config = dict(
    n_mels=40,
    hop_length=160,
    win_length=400,
    arch='convnext',
    activation='gelu',
    layer_scale_init=0.1,
    subsampling=4,
    kernel_size=5,
    mixing='mixup',
    init='kaiming_normal',
    eps=1e-10,
    grad_clip=1.0,
    steps=7600,
)
Rows from block 10 of a small multi-label audio tagger, named by matrix and row number. Rows with one number belong to one neuron. Each number is 128 + 24 x the weight over its row's rms, rounded and kept within 0 to 255. All counts start at 0. Numbers have three digits each. After the name is the row's rms in percent of the matrix's.
After each neuron's rows are labels from the 100 clips, of 14848, where the neuron reaches its highest value: "responds to" is what is common among them. Only what is clearly more common there than usual is listed. The data: short pieces for a synthesised band: melody, chords, bass and drums.
# fc1: MLP up (model.blocks.10.mlp.fc1.weight, 640x160), inputs 0-79
# fc2: MLP down (model.blocks.10.mlp.fc2.weight, 160x640, transposed), outputs 0-79

fc1.304 104:152121119148164138123143153174122113122105079135135129084082169117087167138178145139083084135099128129126114152160154162160143150120124144138137096139114112115150124115154161125104136149158133087147123094129151113131147117154120114168140095
fc2.304 091:181164135089143126098097133094160136140118109128117136122095108141118128171135134125138118144122090099133102150112137116164159123121124166110108087117096162134153114171155149176139115114190136123107122107143128133160126151080107128124111170
responds to: bass guitar-like; rimshot; cowbell

fc1.129 103:105112146130071125116161116157146118129117129120140155181130109160125139160142106100144134156154158150118131119125135084130121110147130168073213125185102144130135102154144121113110114131117135099122165125128130161138160147139114094116123132
fc2.129 089:118175111141140116146152146118175164144130141083125145106145105101142109170111109131152126117159170147092117113129108122123108172152143123129130140168092120124111139123143074100156168121162133133199110133137082158140129141122160121165138127
responds to: saw pad; text has "noise"; thin (high-pass)

fc1.140 106:155121117102137062070117155105139084096130139127104116128138126131087133142171124143130084105123173124147101107129120146171150142121072096149209117150122110112143143105145128166142151085114150159129087177138132131180094145124100126119131143
fc2.140 120:126133162125138134157145172116168163118080138149069106123158118120128162123091107096141130120138145133139103122148121136132099137124121191122161125107085116106102139121129089129138110166145171080148127117114117118111099142120122150050121084
responds to: piano-like; square lead

fc1.471 099:131110155117121133117119157143167075114141165171139142120129116171145108122140117111087119116141136135132122120168141089141120115086088120115146125110156130109146112132133103141134147115122143171133070097165110104192089096138126107140140106
fc2.471 098:148116123121139136136137163114148102090125134172143124162120119115081150116105136161102144104146112101077131103102174107159137154112147105103095120112124150176112151171113083104120146090137126135112129112091129128090104108121130142181166107
responds to: kick; drums; snare; quiet level

fc1.182 102:131129166098111146119122094147165121110144100097096119074099101113118134109149110103155122131134126126114136079179137130140120148113118116108211170124169099118126150172145152130115133146144125102133149101162121119147138122153073133125143137
fc2.182 094:181110116149109078139093145108125087097123128115144143112102114155122125140149122124133125140116115146142117151135126099143166104118140124111094120157173088145167133083184140103108156108147084100134073162140070102151137159104146158127162123
responds to: harpsichord-like

fc1.123 072:100098071126146130141098139146093092135127127165123118136139172148060138118195121151138140142077088112113129134133094128086155110130124123153154118177103139126135117129147136155098120152132150083136144134087135114140130123142108106131129133
fc2.123 085:142143175109126111141113133102155094116146142118109106111105092130091131080130152149127111111165146167116122125110130109119102158116109130148143153117111166146123111073107127114151156143148154171127091109061138141122103139110116139148127110
responds to: kick; drums; clarinet-like

fc1.204 104:074102111092113105089116180110144136144140076181115092151132133141114126134178055102106134154149095147126113128134104145123112122140134147126103183177168103113126128123136104161123147115091127102146132143139136116156125124151164109153100151
fc2.204 097:108126153115138116103121103134091138136108119168144173121134117115126176109174120094159096140127082144138117136120115135107141135104074137100156102098175113115150110161095130116111103110107139130096158129130113173149196130105118129166142133
responds to: organ-like

fc1.104 096:096136124139084110133128139160088174137097158120079139117127163165119135139116146097152130113096153125096077149106136108093138138084125169138129139103121123113111072125147143139099151117112146142119164137173162121129161164156173168152098139
fc2.104 093:134153153109125131099080111172142162083152080156119086098137098174104157116152092139143106105133137139110112121097110178142116144176137150097088137135155092122152120119145104125160109149129134123171137148140123119116078123121118141113136124
responds to: kick; drums; ride cymbal; clipping

fc1.148 095:142123120106128123154101175102166105120089129099153127151120112131164110145148119118101108141065121138141119165148152149152148118136112152102113120120114118097109108124101086128132132152164160134165130179115116195126142101124167122185106127
fc2.148 100:119140155065143114105125109110066092142103133109148136065164158136157120115143122107134124120100122096137096134143113090131142099109143124124116119127115111130150152116098148123123143118090148147115164120123139125165188146142148122167146146
responds to: saw pad

fc1.359 100:110120162083127094156175157106160120141165134117102162111136134127148152121145073088130136143138084094145159121097104153151103104109107098105189157110113106141149106097102152147151135132182089116131131138126110137134149112135131140144113102
fc2.359 096:123132130111132139073124100105088102152102117122156140118140160180116118151128115112167110129119126134110119142102128140133168114118123151088137134114117104142112143130128145127110131130152125129137124130118127165131142131132151111094163136
responds to: clap; organ-like

fc1.485 098:101131087121146122142119150123113104122132157117174139150135143138154136134123130156123146093152143105122159131147137113103154208117125116175122158141144122155154154112114107150113140083150124091162107117151107114150079088141140104161154136
fc2.485 095:132072157115132168121122125123107149126100116145145131135095140120136118155101125123131137133085189142153148135161145087132130172170111165135127086137124122111125167124124110125127162148143164126129131125105119108098145080134091120119132153
responds to: marimba-like

fc1.213 102:109045130085125120100174153100120123107173131115143130147112172150120158130121147136097072151091141110137122128117038137145123122121132147111155149110151084093135123136103135125155131118145147144089147105128114122119118115135105125127120125
fc2.213 112:121170094152122113106140151147176140135147135120126138117111110116148065145159157135133093137094164132097151120133136160130106089147127102124123123182070126133131139148104086130139097168117131136094098155115103113108126145141110131123110130
responds to: bass line; bowed string-like

fc1.313 104:083138162146143134136174168163125108131115108118117115121135122138138138134114091175147127117157093131127124141131124149142093123094116106151121191133135093125152097133145125124100095134111151134117125134154169137170109142155126182125124082
fc2.313 096:083188149144087147110141096115110160136161106166116115168121162062114125110100109131121116131122154145160143155124152184128117167123131130101094159127103083116152127137133131105147102177118109100167140143176116133131150138136132155110127111
responds to: organ-like

fc1.47 087:086122145127114129129108144116123142123146146110122110118131152146142141128137097181128133190119112138161064146113138131110158135132100141137115135117112116112160118134120164107125125134101101072108092114134122171149143152159146095129135138
fc2.47 111:112108144117101126119109127116158152126125106137138104109117122112070117101176116097143123129129126170152138126122127089123130139129104150103142127116145190144066135143078100084169127158113110144139095118121116142158141164130085119146119136
responds to: shaker

fc1.172 101:098124110081085110132116120109134153122111105144126077071107112116099149132135095091168138157073114122128108088128163158087143134134117141139109146113115126138113112167116142123113144150146086144170104111129176148137167135123162120121134152
fc2.172 093:169129140161135131161172151117112103143116129105134133177153095093140151133116126152139152117141122131106118127109114121137119116140123080116124075098081126132124108070154178140156117115157138079093178118120084135115124181093089140098119128
responds to: marimba-like

fc1.564 099:105132098091128134145151184137147134130106129131134115112093143160120140129129096141164109146119152134131134126120090128155156106158109115132097149153178133131102089144102161143122099113138117143201140171115135120163196151141122114151116122
fc2.564 092:088140160123136131135134115140136180159114161138130074155103134112123140110109059175133153126132145130149119144142147143133142148116127154125108177090128115098124119127103129157129131122107127073160147122084105147127129115167106118098156108
responds to: shaker; vibraphone-like; text has "four"; marimba-like

fc1.175 106:095104169151070143124140132145129132121087120142104122149142152107135151111110112150136124141116108139135078123137110150128202167128115126076146120124184089136118093129135155165137155098155092123138150128139160129125149142156107144123131143
fc2.175 098:110069097128130107059062133128084136136120114149149078130126138170087155124166122106104091154139121109165088088095130131092088161137127141159135144098132166118166123134133120116158148149158111131144122147127111116148176129113164169127177075
responds to: rimshot; vibraphone-like

fc1.138 098:151116097098160107158121128097165121090108142122118160150109171137153167125119078143136120113119152074161150128147120098135115141099113103139133158130118128128164128099124138104119141062134127121127103143150128098133157118161118184128096167
fc2.138 100:100169130123121160142137118116127090106121119171140164113128110145105097088107118146149133144147089168134100143145119103104142158135139112137142127092066156111130156142113103129142122111141122097113145128163124120095144156144106079060118091
responds to: marimba-like; melody instrument: marimba-like

fc1.573 100:158148124120156123084120135095116104118121090149105108139120113099153159085169091149100115112114128154146088167114148118114165126112125170083157111163102122113122093120137138094126130148126125094136139153149135113109130150134176120184173143
fc2.573 090:103137159115169157110139130134129129125117131133110108090132106115120150128108159123138116109124110116097097185124150192133116083124118132106129142102150103147102146111133132129097147145116169111107172107117160094093129064122121147159091106
responds to: rimshot; shaker

fc1.374 104:133096145123123119126142139113114085114119131132124109126087129119154129104146119172100114128103125084154099085130160105141123137059109160143166133117167120136152128145130155129102110132200171145115126097123129162127103168139125112143171148
fc2.374 104:124068102181131139092135171087117083130163109135107117120131131093112131116094102116130117147135112119169124136125115133195169102114107125155126122138121151113116108101102171139131139104102126139104126157099184128137163160124132134138134120
responds to: organ-like

fc1.432 093:126139140149135113143114136147101090122111140111129092157121138177103135177100129094193116099170156127086086102143131100117131159112127183119142146167133138137140117090114155107117126101111145110160150124167132131149110146147101100101159119
fc2.432 093:108147098161137153109138167145119121140118140154114106070109132133117139135093155103145120108107146156140100112153134141158113138097161103140078114092094094134113131120094143111114173084126164138115095120094161117142123145125156135131157123
responds to: bass line; saw pad; bowed string-like

fc1.149 111:154085141114114117109081174135129150118101078140135154172107163112158127128164104121145112110109129098143088093103116116148145094134134130097123144093180085147100149113133112141105185127135182128116143090122164126119145125132102109133173101
fc2.149 106:134103101182146171114129110127106112134110147125116168122134130082086139103111168087139152144111129135117158138183121155124082117135122111110120148104155128105134127141089115114141127114096097129134156118139180104099156140133138173093127079
responds to: bowed string-like; saw pad

fc1.243 107:090127118115122120118158152141106085136129122135170146118073124083088119184117091095124121101123110107128132147183087146090102103118089106144095143134128129147119149150136151137128157127127145112130110143143149171137150136143097159152103078
fc2.243 091:073079110096155144097120117127119130138107080143116119146114139146097095169127158108114150096098137148151132190132135131137154066134097103120137142132131128085108163144145099110125114108165128115121120136114124124144158140131129097196103103
responds to: harpsichord-like

fc1.258 097:063138100121127132097170173138104148115096074155147131162156131141119141124124129165140125104129105138063164102098152125108135149137132081147132127124127108143140094161119119139152147128084123095111180101159168130169079114127121083108141114
fc2.258 098:118144137147146118088140146124093151133121172156119110079149184142154107144108125113090148137152133125145111111148172124116139105148162119114112121135104101071134114082119162149143148142095145149093159175136146089150185195121116111143105106
responds to: shaker

fc1.394 107:117099112105120137062105126120135127127114146126141156120079187134153162144134110144124118117070149148141153092122150102125150177090133128142121154132091129095090089182154139146167102115154146130113124075106127140139139110154138126136120131
fc2.394 093:123131086124164133157134126097121100119074151129137134115126111159090127130098168083103133129133107130133126079132114171134128170139143130125160199134131125104154171123105136142138143128089152153120130133134128154131197168137159157130118110
responds to: bass guitar-like; rimshot

fc1.225 103:106124173078104116162119119176148114123158151114120183151128146177107144183106107127167106143137156121134124119076088099151140104100119114115174138181172126122130104135119138090086112101115134138103161100133153170118123133136137103115151119
fc2.225 115:088132122113121143151122169137132155132125136182159166115155125143119139125104151117162141138094091167165120095147094136113127137095129121176093115114150137144129134143093123124119117132150141161149107171150129120094114084091108117163143157
responds to: bowed string-like; bass line

fc1.600 094:162143085104186114162112155103126083104103143096119163131166124121135175139120125140123134166118137137115087069107130121152137125117117137114135126154189106124142134122153144135122124093137174107120134103151156114140124137145127148145175136
fc2.600 092:127102171180147149136139151101101165148130103169138126146137150142150149105103131147149149150169123118118132183107109151129161111132194091141124123163134109146138150151106092121156153120104151112132136108124148111143151119170165121107114085
responds to: muffled (low-pass)

fc1.168 109:100146104120157101095143161141104115134125118110153119140079110133149149104129143118157096103130125167097148100137133138139154165151066119145147146119129119052173124167153126139130148106181101143128136101140118121181132115122080141145135155
fc2.168 095:142155127147134106160145145164117132111163142184102124151123140116126115107170134156124120139153095119145183101108099117136127121140150087098119152152153153150120096173134157140086140110128135165162130168149157162072120154136138066117155139
responds to: piano-like

fc1.245 099:128132139125162106104088171097146065138131095176115123141128112129131110104121097154084121121088083101151145107102094125166092174134119114160158116134107135126118118101175110153139101090161106151156117151143130192135139141148161127133162052
fc2.245 100:119134136115145113135110122155146178162192129147122185118170138156115181107136150179128077100154111102152165108111078128131127131126146158184121108099107108124130126160136155106115099114114161083098164126142133131143158143118113129126162167
responds to: bowed string-like; organ-like

fc1.125 107:075143133122130104095111091108168135096121098144148127139071122126102144160168128118143135126169083089089133141137154109129134145132122100104118157145117104135135092134126143179154124129141113096154133126140176138173140113143081084114128084
fc2.125 101:121114106104135137151131117148178157098095133148130097130097126122155117124134129157124154092152114134134110160101095131102099162119146150115138180096144158079137123152121144146158099117103119124148151064146151132137150125124202145141114071
responds to: harpsichord-like

fc1.280 090:111105064116136122144142103152168121125123114148144076135132125156167118173129105137168130071115159117102148158146103138135119159078128107123121147129139103133172124151142151152176109126139130109139131133127125130116176119148175085137136115
fc2.280 121:134085116133088126093101132117093142125111141095120127182125107148098118101125127112112157083126165116135121170107137105153173159091109136146118129202129127128100113117166127150109121098154104125138097128161097119161148122105150109169070141
responds to: kick; drums; open hi-hat

fc1.632 103:171081093163136100120123130124105114122152081160128135152098104112118158125134104133152123119138079099099110092121133067173159119137101178147175127132121094106137156111155138190058098151100111144135113178113173148117134156137133136138143122
fc2.632 087:153143147149130107101101160147152082127182135137132096109148137122151170144176127156190125163118122109106127167137131090107105114139120122148153111106130123093151107127136118166135158111174103139095111087117135091141147126125159149095145159
responds to: bass guitar-like; vibraphone-like

fc1.178 095:141115116150132114116107153132140137150094121184136127126136139106140136139120077138101126151112147180126119147126141121149154120129098183141144078144119113114106149129127148181076158116112147130147116109135166078125127120146111090145149132
fc2.178 104:178104134096127099125091135132117114136122162149090126110124158151152144120150146106104121121150080102113098143124150124117133147116113129120112125131163123095158120117136143126167150103140175120158087095166105088174155167121136139134109149
responds to: bass guitar-like; drum pattern: bossa nova

fc1.477 102:128139159114133113155129124209119161105110122136117175125108169089116161160180105123134091118123099139102164116129161140080138141121112183091149095123105096142131089168130131169117148155093103142180154141152135117159125109136127114142123146
fc2.477 098:129099131122173143115143150141185084145152157140139110162117147170152153156104097163137124108109157130125136122116135143155141133137101129153120156164095128128111115127143117151155104128158169173166147095150131125146170129102158100152110082
responds to: muffled (low-pass); bell-like

fc1.593 092:142119097114133119127146127113165159044083121126116108110141121134137126177132058141121081123124150158135133137131150147096135142111103128152115119103174134103125154169157121118089140118071167149135096187119138145124146132131129123131108131
fc2.593 093:133152088140100149145104124120156150171087135145105124141109101118077127135142176095165125148135157146107157129131095140161107162105125149105158138127134165123152156112116088133103147138130143159122174120124181152173114085148145174147102093
responds to: sine tone

fc1.71 103:153154104099135116143163117146190076114105149125166100104109147107131125133170114140144134135161094114141103166136156110149124138106117148100176161166128101095145106115107124096143123133134145149163174150165149122114104102168130158162173154
fc2.71 091:143139115083135093160146110106140136121131098103149162121134097121135175135118125133116140121126156102118107169104130125116149141157091110083137110115179120110097156074169109099084159134112115103125120107124172141104150101107143174133119149
responds to: organ-like; clarinet-like

fc1.525 102:107113135140165146139146124107175172149112120130095143085098170138119153137148045127128087120124108176067113129126157123143101091132098157109124134087126125124111113109141142135111145148147097113110146127111139119124106135145125161130136123
fc2.525 101:132136086147137085079115186145126144132154075128118129080194108137141121138134162161161113114164106090127114119112106128115118101123132112096168140109131107073125131178123116182106130098166135122085134140146130138141120089156117089079142121
responds to: clap; square lead

fc1.141 111:127159166108101100086200141114139116137139089119146123135103121152121127107148093108104097136110130172124092070126111106150171166119119141142112144101110139117135139162114146153154112139181129144118088139102113128123116176145183137135146114
fc2.141 085:102124111161115119134119125119132099110121104164107113115142134118120142112115130117186150160113128151145082147126096080122125125123118131152121119108142120121109131164122086117121166186113117166152079076163140133138131107126158109096135114
responds to: marimba-like; melody instrument: marimba-like

fc1.239 112:122133147093168114093150122141082159138167106134136141137163085143122158118133119105154067140076128131136104097099094089160152119102130126134185152077129095124119100142130107137120132119146153140149099119135164135129135085121176122132131085
fc2.239 111:144131108135078150133165147109155093094097147113113149138130123117144095113174130109126117144133139146132133131158142177123105097097145116126116154126098115143152157145152092111130132141144104133103130156103151092117107140139135142132123155
responds to: bowed string-like; bass line

fc1.364 102:150131095068136106111132151137154148130115102138109088146080068111106128154143126137146111128139105100149136145123136123180137132122103187095122120130140146144083119147091123183076123127110136130159154139178137154161129145138099160178161180
fc2.364 097:119133121083123157147129128155096153118095110148140107127089124129135115080128095101120141102098081132096114185130148159121122155135124129100127128105106130100126152175101123166146129099161091116082158146121125129133143127100133127145118143
responds to: harpsichord-like

fc1.119 096:113144134098131111118149155134169129103153128102101168120111133134142157107111094143099096125127151107190109136148157090155137145085111131151132129164130109119132093160165135121108154126135131074131148192158115106139130108121151127111174127
fc2.119 100:175109132136100185148139108166107108133127177133117134122122116124106117134138153096069136194150108108190113141105122173114139181129127178106148116137123126116157122121138144115111116100128117106143127071115121108130149096096102123117122139
responds to: bass guitar-like; thin (high-pass)

fc1.563 103:152124138165159142120127113090117099118179093155155125087094180125090179138158123153185062131158108093133136133136085135107114142159128117122134163119148112143164129135106101129159193127114137128109107131165117145154163107136120112150134104
fc2.563 104:131153073123090168110136095116117080146134151088120100108134118138138108128142122062115159169176083106135137143135128178139155096137122126120134121121114107141118104139100109125137116101085135164112104135131152086121178183123120142172109142
responds to: organ-like; bass guitar-like; tempo: 160 to 170 bpm

fc1.431 101:144115143128119135138152105125154104119115088131153159139154098171098103096134091144076111136144120150113130124110118102111148139114110182135144144147137122095133140116114157142106107126092129148164104117140143156129145103134145140138168089
fc2.431 092:112136119086121150145131136169151136151126118163121135125119109150145135091099201137120113136111104136108108164149164142118090150078106141132104088115152175142125087127110096134136112110164114129095119137091133118125119126084084114155152127
responds to: bowed string-like

fc1.334 091:180141169134139100158104143135119136120108094167121104135142143140150140121170120106111120160144126124072145116120138135159153157148136132113133105178108120117133110146113122166061135123121099142130129113097141169165103119149104072164127123
fc2.334 118:133125082117142101146105113132088112129147166116118140132125173164119108159117100115108125157155112124132107135122159147151066143120113138145129117149151135088155142104127146160168151132095122137139099147192159125143143120114109131165114119
responds to: bass line; bass guitar-like; tempo: 70 to 80 bpm; tempo: 80 to 90 bpm

fc1.134 098:118122157163129118170093134091151109119141185110173104124116139133149125120190104154154137104101137109105118137121127146109155137073138145140117167113134113091170125094135133137137118113114107100100106089182147109109136115147139096122155138
fc2.134 094:097081152110132141116131145135097148123151136115142105088130094117094125126127124131104090082147081149141095151081138082085101128133140149111129146138147094121116159099089103094167139122105152159109156120101143117078146134167115127159141131
responds to: shaker; harpsichord-like

fc1.153 109:153141132150109111115140089119131130103144121136180100119098134142138166084148087158117112161129157130116142135090106121076134168119113127133146128147165131094155078127134152142121105076125130144159129105167121139112143107146161134149123094
fc2.153 099:143167133095145133107152109158126126097138152116125119099164131156096111115115152139083101122139106173096093176128132136144124124129107151192123091156110132161131111162136133064153103126147115155103121139140171063108122137090149112115110109
responds to: kick; drums; snare; marimba-like

fc1.219 110:111088161120131130126171174143109121131109131119150116100135148197151124110149097103142107153119120108124102088139120107168131106130147128138169159136112097104122105125122067113125140131159161086123138116163115192120167171142146122108139111
fc2.219 111:162137118099081136126138155143138110141098126124111159128120086158130155107147152123111132121111104114097150089036145170171122132111107128120133135119134100096107132147162118123092105132132131076131173065115115134146095111101067139114137161
responds to: clap; kick; drums; open hi-hat

fc1.25 103:149117157168101079120146153138083155114141107135157095122130180138115158092126120131141103110124101102157113144133123099091106195142119177139115130182147071116126151140156086192125108121102122117108166099137123129162111095136161151143162091
fc2.25 086:111152157121105115144121092126143124132182134114117105096157139174110115153114153108145145124149109125096110151145121096132163172153143120152103127076109111139144095192125124126191099136108121157134155143115127151151116135115135110126138122
responds to: piano-like

fc1.17 093:150116129116138155070140173114139103143130133139074121168102114153149146196111105126150129108070154117162095104090145105167156148076116095147155140093107109124138107117135131117151138087145137111106121116117199125142107153137161119110150126
fc2.17 105:150132110102093100125126103139130102104154154079166163145112148104106097122090128082127145141118113091135078151129124125132153169160082162124127115138148119074139140157142160132141182144110128081142121122127110131138165182114141131128081159
responds to: bass guitar-like

fc1.127 103:141139135163093139110131092138113103111112158146121113135094124138109172128126112094173066125133157103136144125104080110112104112073125137134133148133092129129142141119158150139101115145117099130131120139161166171165110131128158102118149140
fc2.127 096:133124109117140144106115087130121143081137163134131150122157140110117126177134106138111139139135116103117131103159084171139132132157137092153097140093100117095134120123134120134109127158117087160107148106153171136123151170206161104155142089
responds to: organ-like; harpsichord-like

fc1.217 109:098106170089124135168105156083114147139125109096104109145112147132152130151124083153111110144095122082122103111123130119177146157110114142145171116134189118128119117138153161106108113164188134144111091108108172174148161115148143134150161117
fc2.217 098:145142088086144108061117128131084135148170086110134071115135138109125093111135124101161117102097098122139131159125142121139150112105095097145119121110116129153151151118130148124134105104114124094143117169130166136180149170154139136113165116
responds to: bass line; bowed string-like; organ-like

fc1.132 097:119135126121102127158115111125112128123101132112165124162155166150096132159104132120170092143099096162109143095085096067103157144114119153135144148161141143122155085173164143129110107128144159134130143094150137144144114146126163090137151115
fc2.132 101:116139144106114138103117160139179173163128125161145116097134111139109119111144195122160109103099125156149121113138142142099076152102120118171115118098161136105124131180145094129162118125161121136095099143132099121128144109117081136141118132
responds to: bowed string-like; bass line

fc1.465 098:108091142151092132149138113120101134113135075180128134095138165151143107141116105157157126153147124150085056123131083130132159101141131185142138174094121106106159097114131091145184113146154144142112153135131097159113119116139153113206144131
fc2.465 103:061134113112130152117130132103091097163088162123163108094136150128146107178113144113114134135109140161110102132149115103136110128074119117129148136127086118141108129130093134156133155116069122161096172149123104126133210141148112150143107132
responds to: clap; string section-like

fc1.0 090:106136136128137122137176108142174114089111064109133125132128131137117101131133115119140115132102141153142106151101120109139163092143102130122106167123096106120108113146120128125152129106149119137112100176127175093150116097144140136144139098
fc2.0 097:147136100106135123089092113126165140105140143142143128112141119107139146079179128081091136140146122093109147107114087099167110163084129154158139150149113115137125085179123090121096110112139106115141117110119100147153167154157144155142149140
responds to: bass guitar-like; vibraphone-like

fc1.488 102:134115112162066136094163107123173121133100105200144154104142111104132127126149093118151132132094108143125127151137110085141144117105145122120124146120118142148095119137105102122145154167116129081114109151148109126092148110135100139135156149
fc2.488 101:136133147118140176120148160120161109138135127113113139131104121147137106097124142148136124131175108133159130135138139100165117098142188145124139141130122142122175130159122121111128107107154110096156142155147095108114097140095103091144189140
responds to: saw pad; flute-like

fc1.75 096:087124132113158096115192119211126123091143117140118150137099146095122125105112121113145111118146119141124130116150140099092144174124131126101124086118127115138174066107113125110120147111142149082151176160136132122147122142137107154119139141
fc2.75 097:123137173099141128118125160168143169110143171160148111141134107120123080152160124120104104120170119109146103120123149124090125132181159146104101112155102111146146136154102162145196121114137116131125159147162156126144140144142113109081156130
responds to: piano-like; clarinet-like

fc1.46 094:100140171146079116126079113123123108122126114155108151163175137107085131143156109097168110128133103058113095090152101120088135115136135127131162075100174109128127154126156153129126112173135108112145134109109120104126106131146109105121138120
fc2.46 110:108153141093145127129130174114167099146101094130112147139168076154143141123105122110120105134120110125093150141154191052141157073146112097128149097157160097128128132103170097088141127127155131090110169121101111137179139141117115140137073130
responds to: marimba-like; melody instrument: marimba-like; bell-like

fc1.121 084:125085116149136118119110149137133115133163138103114104123119132144167133140147106155181112166113148134117071100083111133178151131123119182119159206081090103102172131101117166138146156112127164113107103119128162123130127124150119133087129142
fc2.121 095:134082133118080118122112103114141149155133148092131113121084133114115113132124123116187108120111119134106096125084126120112104142132111161128136153098112147130090124127121114074145110146089173118129153098102122158144142128127118122130139148
responds to: shaker; rimshot

fc1.256 108:147098115174098111097101184128120158104086136116115094107134098111143177103130104096123065115138150152145127152142156139133177190108121139136108124093137135115131145108179106144148153129136160162146080159110151141142111171133128134138108061
fc2.256 097:115139148093111132162140112113138129121129108111128138107087081142117151131144129099129108129100128144112076140098119161142117114139094173124189115125125093139102137072083093156131155145117097126164117090122151159096161100107169168137176128
responds to: sine tone

fc1.510 101:116132136118130092117129159117078130134077187117142187133134126164145119105156131151107124110122132119126126131080126126125124165091099185153138126167105144093125115108120149158103095134117160119126158111161169125127099077137112110132127090
fc2.510 081:125110149133162153087113172134166095140120123126082083090154155124117148121091108149156128129116141098158124131164136165128114134119126127149144127127118130123103135147091107107159187135090142117106125098110110143069106095126113160129116131
responds to: shaker

fc1.396 107:098079104106154107107149123102138095137110143151182113133110119150120128121113105149136111133157132150139160109102084177089134162114058187098118207159087113120165127114132125164123100105165150155121142136126136135147179150139108110119131111
fc2.396 108:092157133123101152123134089151122127139164166117120165159112149137126110134092141085131133119134150162116132159096094151102163091127145146115109125175070145162101123150140149130107101168118131093088154124149170182147125155130107092106090154
responds to: organ-like; clarinet-like

fc1.108 092:155080135109119140159154167117086089130097140119158105133162133115127139145125127120091099130080122101123107129132144159111148152100108118119127123128113097108146128126133100199126111151132164072106178148122132129143132167133136165129108153
fc2.108 108:127135142091121157128109146115139107116095117118122106149156107121132146127126141165081134097126129129114115129131122083125161157105111102112117155143161149145144130124125083090155167128118120121131103148095143101116097120130149161134118115
responds to: shaker; rimshot; string section-like

fc1.206 106:122088143112132088128095156159138124129159120120162133122139181116132116126150123118166134161091118116141140117111118123155129117092105125090159133088198102150166143154110123139146114143141162125129169116124155096112104111142113121116124132
fc2.206 084:143118137121157120136089140126105181127137117127127152139105138157120130155114148132144129153146094147161147099113091163150116106134145127113151136157166142136123136072086131117127125134084174148163084093128161110170069146109149134148118119
responds to: rimshot

fc1.128 107:142106130109140122116138145127140128119159136172096107097151114147106119112109093115146126124164086138137122106139149123152167164086114128068131130125115118138132079121124103118143128101089138130148092158194128123120126138161114143151116109
fc2.128 109:137145102122063122085103110107098103114099154146153157114147131149126101154112103130168129137064114128097122124149115140120143141148128160106154169138133129119146133149109115139046110175127122146135145087141121158154116115136134098099120176
responds to: kick; drums; clap; closed hi-hat

fc1.307 097:161130183102148116116095146153131143114155105149125052109123129125145157141149100082117119150103089160072090159135109098109144134133102182130140125133109115089176099145165130120067129091129123139109096119115139143194137142131113084111141143
fc2.307 082:106127129153115114112118137110148147172130127130154147144132196144107121146122137165110147124179089151122121137129129138100123152148137135171144136135122149173117117116180082096113161120099124131139138188135118121155121159071122143129141079
responds to: piano-like